From a checkpoint of a small contrastive image-text model.
Model: 64-pixel images, encoder activation silu, encoder patch size 4, text encoder width 192, text encoder norm layernorm, text encoder activation geglu.
Training: normuon at rate 0.0017, 4600 steps, batches of 256.
Rows from block 5 of the image encoder of a small contrastive image-text model, named by matrix and row number. Each number is 500 + 50 x the weight over its row's rms, rounded and kept within 0 to 999. All counts start at 0. Numbers have three digits each. After the name is the row's rms in percent of the matrix's.
After each channel's rows are labels from the 100 images, of 14848, where the channel reaches its highest value: "top examples" is what is common among them. Only what is clearly more common there than usual is listed. The data: made-up ball-and-stick molecule models. In brackets: how many of the 100.
# pw: pointwise conv (encoder.blocks.5.pw.weight, 320x320x1x1), inputs 214-319

pw.311 105:499563518461523470480544448376434458513464505539520428470625453567436453588518528439496507517550424518361455516519477449482500565621468594496466581546503494466579556520537495546446540500476602525508542502521488452516467539409591488434490521391513591465493528431559445528484496481472484504456463469465425509466471447497
top examples: balls: twelve (31)

pw.224 094:457617477502685467440450453564494544502523444511485458497482432488563534414549465515520520557482497498501525443469346607527494513612466465446502529528436551465617434468519546499440486515522542549481453416474453505534509453589438525555467571613565413521428459540469484527491483469514517568520493532469521455487484485459
top examples: blue ball (100); small balls on sticks (83); balls: twelve (35)

pw.82 104:459425531525480418536517536530514523472472504468486450530541487539493557541631414523447517477428506425486504528461535622496636534546514616509543525527484479523600588551518537503579415470496532495463558498397511489509503498560515423462462502454457480448435496548528490478506445513461385455449545447494500483524511447507
top examples: small balls on sticks (65); balls: twelve (39); balls: eleven (29)

pw.36 105:437453473475544523510481499457494443514531558477570461565617501499576530438481495511432490511512567568490579607517450480473443538542486507507511414571462515437575464550490518480559488430571533468521527618427515517547487525542527591525448550605484451560553475462391493573468498531533517518516513489557486454528478538506
top examples: balls and sticks (66); balls: nine (28)

pw.263 093:485534483606488542594497502576511600413543510487431483531595549504575501557540405568478467488586471532462516532548500497509409500568515439553459511450461574597487615499579580566460523459527568478570569492516469547468551584454473450429524522416509499487454470528535465482543494469405532465508488573526572443533463563416
top examples: blue ball (100); balls and sticks (86)

pw.198 103:544551499465447484518507521566540459492465494475548461473426496525527414548491466439449449521500472519429464496498489494545526499506605537492548599571417530475468778516446423458498560468400488531521437512432461490523479422528490420440454504404394316510505559505504555454520526478470542506491419467565565432513551534523
top examples: dark backdrop (99); balls: twelve (28)

pw.272 093:574473532559546518466494476420426418538471462616594548545462546535486507557527456495524520553499437489540463499488532542560574479520558567465460508513572527529503509464511541538458473426533599492503493495494454573492480473489495466451577600393528524491515394461413505507459498463501612481533524506581477466470541504555
top examples: balls and sticks (65); balls: three (42)

pw.277 102:547440526559424490513466446464451429427471463616459532471463388491510503504572533517471410496577486445542506468470466449541495455510476498415576490500459490467539513553481498414520517427494620426532528554457411501525612544492502415506575570576398522553509506510550504479484427537484421410514408634503525537547495410512
top examples: space-filling (68)

pw.7 105:490543432590476530402571401406501459482481501489531495595613439468418510537416464490519488470472494505520473479478474524490494428466477462505483662506452480477532612458525450524623459533489444418442530492465599428467436467561506488453551510485540452441527510531478538521503495543506372537436475513456502470486493529402
top examples: branched (82); small balls on sticks (66); balls: twelve (29)

pw.215 102:497577591515565512594470416480441516537465509523514518511421533476436499536505516470488523454426511425446532473474490467500458411535506550528568573619442502499513474458478493556417525469461460601461412565517521474437496480495488425408517496379449604567499484396537511464520492510567456558546521512480484480503441582435
top examples: green ball (100); small balls on sticks (75); balls: twelve (48)

pw.233 097:468548455518454506527502628526536534506517435495594437423468470515520520556476473485458618538561472436482464468513493455569543458457491537511518526510517397461446613540442450585453460497497498446456506493433532485464535490525570547469473506505549514486493492534499484469588498495455555522524516429455500440469566488506
top examples: orange ball (100); small balls on sticks (70); balls: eleven (26)

pw.122 098:458555465498531567519568479536494572504443554515448488471550384580428464391497473476580519352563495524578518378498467515543532448521526397369536514520543442538474484401523545512454433497478530560499576503405434471516504509464400427531436442552490480522501507510549526536541479482475447596475567436500375451444511456545
top examples: blue ball (100); balls and sticks (73)

pw.185 105:513492547388631567507500465508591537549504468461467505490565439584461481507536473544493480559545513437487499555503498473576468518489568520531386462461540513574481499536532571484500526614486459539578494458492480524498562567524375470494557489461519518392545515535522401450640552488499409495462501443419441446504569535529
top examples: balls: three (52)

pw.147 103:501423457504504517494454427602497530519453443488464423534480555476474586436483486457480513495540495477359410482571487517488435459526498550452540510454437499461497549467508435521407518507564453532504495461476510496463486480477490444524456452452501457553473474543564460580558495456624468531432539507501535426498440349495
top examples: small balls on sticks (91); branched (89); balls: six (33); balls: seven (25)

pw.1 105:481439480528499439499627531425466477518465439480446398427499405383523539561427393533464473522477418442446507416553493496508511532596431466519475576451472462512489461461516453479397504545513470469487480623581571506516417577475539470503504469375490487528459542450524508477536415481474590477529446426525465450559581391596
top examples: space-filling (63); balls: four (28)

pw.196 105:536440427477486494443432511517552502425476499575493551487383484526612543440482468530532504446544496627461523468438526359568523573499562443453495515494540497510452587509456480525468444466457477538451558526495469497543411460416567542458486528426562509479441470538520454527510466525474538536478554454491474498550519497549
top examples: orange ball (67); space-filling (64); balls: twelve (34)

pw.85 107:510475456488566582495501510505478531530454488452478575511529546547496523449553540525548545504429506461399502414441459551450474554468529475422493399478528553544511494508507463494455480520533515455482524519441479593386473476499502584491510465554494509504494554504571498466460526490513467516431550514466485445518570458587
top examples: branched (85); small balls on sticks (78); balls: six (35)

pw.253 100:458557661508427461469462526522556477456427535467491476578577545509619521500552485494452541497468522457503491472468403496477397512418476484476484588480464506540620491438393502500505438518489539509526490500513463612466427457442477476467519500517562576459548507511477496437497552538526544604514555581480483560440425442532
top examples: yellow ball (100); small balls on sticks (71)

pw.210 097:470586484579531462484470413519464427518475578478462510481533559464442500487511532451505485576529457480493485448459500572556458458599491409475510585463557443569458576527611489460407458544471520499446484417426438540456507480501434507526529526452676496529442566562583466493526526468520606561494589512491499473466458440489
top examples: yellow ball (83); balls: three (30)

pw.317 102:472584505463467473551408418514442548539418530462501501572405497495426462522490419425470468405492438380369495564440494500486541525548462429497535541552563413476560470474583526471535464445477479550505471556520503465465506461563465517504494523429584521494547443499437513490471552465414561433398514424491496451521524469549
top examples: red ball (100); small balls on sticks (86); balls: twelve (38); balls: eleven (26)

pw.204 098:478463580507470447578445451463434521512474534473471488425444444565419516527470449504425577556501460547490391487497500567520478475578528604512495530483413472595519525474553491443498444475386495450526514442555492473494580482444442508505509539605575526433486486511474477488531556465413520439463438532444448446477464467511
top examples: green ball (100); small balls on sticks (69); balls: twelve (28); balls: eleven (27)

pw.274 106:489459512482482526508441443468599526485496434444546490549386495443535452620480558568543619514577462452498531446688499532481516464443450546519477450436545549530407430555486464505520542541563425550541455460499548458454543488451500527474492450327536481543471522538572547614531534495584520435434508555491529537503496503516
top examples: balls and sticks (67); balls: four (29)

pw.99 107:438525490551502532456476527447398486501544484511495490362490426502459560506537467555427528551412529525409499442568548466528542448489594437379445492522468526384464517510437574561524520479567425432525519426508522485436475501560575601507517486486441552512478513437446478446491464467471553563501500484536504441444478431458
top examples: purple ball (58); balls: twelve (36); balls: eleven (27)

pw.190 093:511559488504439510540535489511566520493409536462571383494470483486463571514453503490432528574485541496544478475488417496563517497554542495494503541477504541499519516512459537425500538506435484405486379481551596397490562503427492379460518584492448573427405560474527485536488536464507524470409491446473535545602438552509
top examples: purple ball (100); dark backdrop (88); small balls on sticks (70); balls: twelve (26)

pw.59 104:477482503563477398440621421449377500493524481535477433398424472457453502519511526544501506560466455436422494454498484665465525548660539493481516473461518642497482550507504560489486542557498588555483439461563460435503478535455547498471500565450505415444391528517512452495465505509521516499431530484453490453425520547437
top examples: balls: six (28)

pw.24 093:497506454467527467510530428459459469457456535460512417465437523428510456520549530514517501413445456447466535541497428485454524441608455449501503640593558572485493497518415567465419581450535574492516451464474500435471512516489431445371517494436516524539483419384489472529494516489461427547492421513564418400488485498569
top examples: small balls on sticks (63); balls: eleven (34); balls: twelve (33)

pw.37 101:479427536518492507541488513525483453466500455439473375439550486494477546537535546479461491470570546514468553441464486428545552445546504453413598526535530509478523462506564465561439474460522526449462534513565581474475510524492473490511550451420436519565598501474471477455572503533537452534474453464540503418437501488498
top examples: purple ball (100); small balls on sticks (69)

pw.145 095:569473489509524426493419470562488557531464473477485524389463498484434517591475486517517477482464415530549411501596467429472453433544436554605502456525435451489384546489491499500536597526546459428477502560524449437488499571485430555486380482609459505478498496413438539498481460491489546463501524497485479436389487506583
top examples: orange ball (100); small balls on sticks (81); balls: ten (26)

pw.155 098:532575516521421462423495493438495522454559439420543386444433551503464615434529513472414544423428484482452487529535576450530443518503542432469494500469427457347539559488480457519511597527630480546512459450542463449494490591402552574535494488438589483434495494463518513599506578516517486497473459427463541426526519583451
top examples: balls and sticks (67)

pw.273 098:538463447520554483484542482483505526509557534528490596445594459521527474536549439503465419448628516477528394539564515536570539498444529534535450480491433474548470449472418450601518475499485477533489486539475495599521646440456490422596487496575525526471505493615560496528461483505404538503518533531540406539498481533432
top examples: orange ball (82); small balls on sticks (63)

pw.150 092:463544475572426512513537384394498456376457433430478507494491434532508477554509433468549495328498479516595524531555506521504529519510451518488532458566506531562495449437498505431391482445530559471472509519529452570508501508496526378434512544419482434487511501431548427496457422545458554434502487494460522408514593572560
top examples: balls: twelve (42)

pw.162 099:481536484477490531535580461509462495499566422334517502568403448468533488452498520424492523485530461495426518443506427439443583483602485536397633426453589468464434520500508533572461471481537531496540440491511503606449476443479489493556533474459515524528515481436469492449552571499529557459523432446450499495509580392494
top examples: balls: six (26); balls: five (25)

pw.33 105:502439508617506531542507545481456565511465457488422480449539474504492468574509572459498519493544481571519476536476529517547430492469551518464505544532574508482490585583570441535432500429570492593500619499460489524583496556499511535416469448424535547514493516544523534516574562502463404587460574481536559484438573510509
top examples: blue ball (100); balls and sticks (67)

pw.222 094:517555622431551591578496568419444555579461571495538460577428586525537403557412430531412481473442472497501457610502527483599538494529533481557533512471521333470441496473485524447511467506546542484468543491423415539499482449504579490492526554550521441502473417520393486454486438480583542564512520464565473503447489486579
top examples: balls and sticks (77)

pw.27 111:547469528570505556466574530494512436456651584489579414556516373463435555561429585511553478521504455501494512507566518441592494561409540526496386543513487375492600435486543538573571533530440521523535494521541428468491443480496479483542465514488463467554567466484464535551462529522551483459590514480447490565430533426524
top examples: balls: four (34)

pw.39 104:469531635506531583528580445478465471433438493560498485508389446507445470427532461522490485446463508479496495576490508453509535493493599504491546500517554506456537429495420526588505526564549487623510432512424528536468441414487573447459496445541530517438478503501484518575522446493520538416514593511579441481515437504503
top examples: yellow ball (100); small balls on sticks (90); balls: twelve (40); balls: eleven (26)

pw.123 101:500472463472527412450500522469455542554528420503487455496521476442526510518430532494584521511447452476521469468416495558548461413568473512391424485419510545488616425456481534447490537484530621523494540542567480507474461543548529475538475520531489502473381461461479505450440541468489459501517556548431432504450473498493
top examples: blue ball (100); small balls on sticks (77); balls: twelve (30)

pw.300 101:409586525522494514498491611514522489515543495520485530586479503540483470546558448523492467500504513579489464437531480452566454477511462494511522445547483481432559491487539516496454519443574521397428490498530464516401500515513473509547530448456562529576539446455481530443470560579503455528503439526585516524489439471517
top examples: yellow ball (100)

pw.136 095:527518536517490403555544444486533511469446611599507544486479572509533506453539473571496529476451471432470437513563478503479589512504479478468517512534480458512533517492579460489475433492562542493539483587493475492544456441442472580487491574602652445474496468453475477471476567444572455460481587523519532468644547495451
top examples: yellow ball (66); balls: eleven (26)

pw.307 093:550503486505450471502553489453408507435500536488501507458384423458438388457607405437442447437570461549469523554474442428431517477454496472525565445557528546526517486426465489377482514560470475519440498556445414484568404490493469459433498526368507469571395451505544458453476482519451429561468465496518472470496528504556
top examples: dark backdrop (80); balls and sticks (61)

pw.318 096:473409460434513538470615546521493444472542465490494529450507433542443436543486468580456526572565455402527434492598482466598448458537449499540536494510562430503462407430602545475491394503554526464484482540509463574550522483479542424537453430519491438378499520468452449488514463530490528446439521511440571503480487496519
top examples: orange ball (100); balls and sticks (80); balls: three (42)

pw.165 101:520557574526505576491483439567471560542515597445529496569583540501502472471510508482495471500440425558510544598480535459448567445472449520456545511516529463518524484535452433459536492493523566515534561529504517447429486443505575434579494569470484466536475520484389405583474497490612443546487416450531465512521540470511
top examples: balls and sticks (82)

pw.281 098:460477566528540497524526486579415572470508424512557473557553458531469531366588536470402574528553482594457438486485479555501512431497459495476378479491541431532528503551470494493540549509474420494472482508455453418563513488550550496520502552438594563478477475457533553405533627534528576438390445475478416466587555457469
top examples: yellow ball (100)

pw.118 103:507580407505454553523462531460480492479491441456527492519527527568461428466477449439470469516519459504502478417388517524438449502486559532482514424495527474543492438409551501452495521471455470474528508587414490529494426525501442494539469572516509378514545442458543534567528571533458546598498524479424441490488480538505
top examples: balls and sticks (78)

pw.68 099:500473511493494480512532449521523454578563485508597506449500442443487525558613593560544433511512453534471584475567513540532479540594447414421473523519493438541489510436544501517396397498386563519498638472465548568441591508427508487487528523506479456496458528496483537440434578436508425451494532526567486462460465546451
top examples: balls: three (26)

pw.243 102:467576471478511527469503507425439488556496486551483497495465470494537485501519486458501510561499493526479428446568617552455454464467463558492482419500556561534432417484443433503512538523495479599452481500433479497470476500548484596385473569539553442419331441465481529471503553491501470531456601533511514499539506466556
top examples: small balls on sticks (70)

pw.282 106:539529497493525448447515475533483569451505501559460395514485529498501490531515513457507486382537343564527478513446502586526554521564423526519585531483590519514561429519473474452484570478588502472478435561457513488538534444522574453523595459389531428508531561497469502490463397560524473481544425462495486429517521543520
top examples: red ball (100)

pw.239 093:548533618528486596463502437504541423452483563471463475527506501477540585540540502470470524566532531460507552510489560592532577614440580495536566505522490497480444425450546577564440363543495492519443473514521501490499492600462442450458502532566461419535415557497472451451567511510550518484472530544496547495452473560499
top examples: purple ball (98); dark backdrop (76)

pw.305 100:476566501556522563571543477526487542475527436455452480457409550506496505516427450467429455610538380580433529472483538500519533567491403473448472505518465441584496495519476538442507545497520417468496495480528609507440448453531468501447525544450597569468436562507518535551560452531526478506456469447495432497503455437403
top examples: blue ball (100)

pw.201 092:461536573445434482555555489430463498473528473375564460486408511474484508457519441499481575385551501534474573427466449582440533441582464488528511512560425467440613494513431566496439487462568532507461541523455519539511539449558499547455475512423590454527478543429542521521449403402513510441497431540541453466482485533662
top examples: balls: twelve (50); balls: eleven (33)

pw.175 097:499542460465567521465570481467535518437458439499554451397508492497461597529496518461470502539449559508450556503519465560496517563552486511468474459512539493460442471453511587395476486486562549467520381492575519514497494492486514438438379558509465419476535477465515412476531507474512533507607450502429501493531499445525
top examples: red ball (100); small balls on sticks (69); balls: twelve (34); balls: eleven (29)

pw.191 096:471475490511463574548560510459462455528488547510444533314582758610527470553476498514561464537457475406411597502469520528555557484542477464544537463477460547479614462455417466531493520473543523461541448513430531508548494468532488559482529448503472492396536489377412452449521480540457509495538409537529527429543554518397
top examples: space-filling (81)

pw.143 097:480456522486580504503580487447498451469494515423502530536447488535467521510496471476528489489513487442459473528419526493568473546532489502446519528541445579506430510481529622442452584492470514488499333528576460483534517500406486466473490498413511495525445478421514542475537526497450487619494495494536542470498411439608
top examples: purple ball (100); small balls on sticks (85); balls: twelve (34)

pw.41 097:498441509431541550574516458462529486569503425489487453507511572619611472480489468470458499579487482549535498536565468577542620545462503526431480514592542479489432463468500442422496442512460563567582478474440528462383439491469492478473500464488493602485425510528462585439550596539434375575510494460499500539454502513528
top examples: balls: ten (26)

pw.202 093:541602459581525587549496437529515642514513444611494463498585465480523518476435445434500497450469458401494562588552517482487525517530452528466455550467569417517513559555480423459524509487514483526445709474536527488467442511538466551556518473445534480582434531547549508496461429510468454523472473490455416525522507411476
top examples: blue ball (100); balls: eleven (27)

pw.121 107:507443490506513485486483472512435412532505517502495354515449461450505620463407553491425484457549505530504522587447429492479454467511533477534465512568555584468499476577508540504464520592519524508484436516419534535525472501429367534452526461535504480496514459468553524531478433532514457444522534555466585460536383540486
top examples: balls: nine (25)

pw.171 097:499496415529479513476529494478631505538445535527544570472388546516526502492444512465399542499424427530559555483472516512492548447598477451433509549548528465547532549442569518489462565515552533534412413499587447435449450450565475472504542455474577521549520547520527517528459498493477417499423539408498494474493458503531
top examples: purple ball (100)

pw.32 107:457445467502470530470451441452567484455430478595508505445456517522527486512459495519493579521493533519438526563475471480486422557468385487534593526456428482453465534446481543481526573487504599488591554521486555487503478501510482519478529515498565481435535490526495546542430467520474534412485474565478462541540526412400
top examples: balls and sticks (81); dark backdrop (75)

pw.73 099:568503453490426522477557487482488439399454423552462412436574497524572458565468490479502577467500499513583483520479403476542565535466486465545474482536578447531425449495501605523483550501444517399369396563537659482551469459466500529487504518446535522513458448546437490530457493487462532436564616532403449571445432562532
top examples: purple ball (95); small balls on sticks (84)

pw.310 099:479550574550438457500500446496550509582572526551512504626406453530501534418439506446461513531483507527492497404538486509463499512476489520561495522442548563442572493618524484596456489439543536537597443372452471432527486447462499478483522570616515530458433442531410484469542488466470525469447538450514511618466514476492
top examples: yellow ball (100)

pw.25 092:539466485460530474585582469444527464537422582421510482522409531491481440522483482457526473482415465443444436585448506479595497417502569515471508618605472426487529470485535403493482530445450530570464546461443572458456555415438525469517535503358517456645524493519563527469522473459474434444522482437494533541457477528544
top examples: balls: twelve (39); balls: eleven (27)

pw.187 096:555532541488481608523474451552387550397455521545411479449591535484557552470485442414446509464468509545546519446502491583508550391535506522512492454517432533465565478449398493490535512495543495507472477500488445495535521600445525579453503552596461495457486505400504571466493566536522580483497522577436495487594505521458
top examples: purple ball (100); dark backdrop (75)

pw.93 100:523532543505469487567544488484445455449477532532482476523499554452484426512587520478453544500499486404465490468432597547589394403503411448584503533474454574554498515515484589526509607425475529568463556506485463506504499460499557434531563436523550465543371522459493520487438529512468504496519568530488526555459448537574
top examples: balls and sticks (74); balls: three (39); balls: four (29)

pw.10 095:481487524499477494455477449560395499550576550491493481399517678402472551562426495570507375490511484565500438498522473504513569457565474410544488539465481442472516522572545540478531515591415569531505515467550441481490503512518482446529491459424463511530488462526487547494486525551523454500507481454489417518558363545558
top examples: space-filling (76)

pw.45 097:538531469496480534499442499419521558513486459429427466453381479483479469485472499486480408362570453493431504563492551437461496478480409505504455551473499490464546481470449513468446486423479496451495498582435528535527434504463539495474492560417503520532451443480504474459593515428478570584496398556510539482509580558519
top examples: balls: three (27)

pw.179 103:483457510401521522523465398490475510490637437616457502471436535481476506417501561564489548476446432473523489523414431398505438449524494516523464550484470518507444506388552448444472546471541432577596505561474511458473518490479461507509573497542480455570435537505479443524540518465487401563491413589567573530521451452459
top examples: balls: ten (27)

pw.84 092:497561545493557466557519558461493444532487466518593621542511405504654633462615483518418518437483462479487483471386452460538509552496461477504501479562511431420501485563508461544589514528524580499530500490521473432474564485502484389541525546470587540511528419556490467462520543513432513461506529525529509575626523516464
top examples: yellow ball (100); small balls on sticks (76)

pw.238 096:499423389441493424487557471494456563504521431569486492404535386431472461527594476424545445565545519543483455483467406511507457542560502443458511488535455538463457526445417452540454553467515576517542492543469487523443538469454525526487449512479606564510478506444450404520560503507585476456431539525498433491501531435550
top examples: orange ball (100)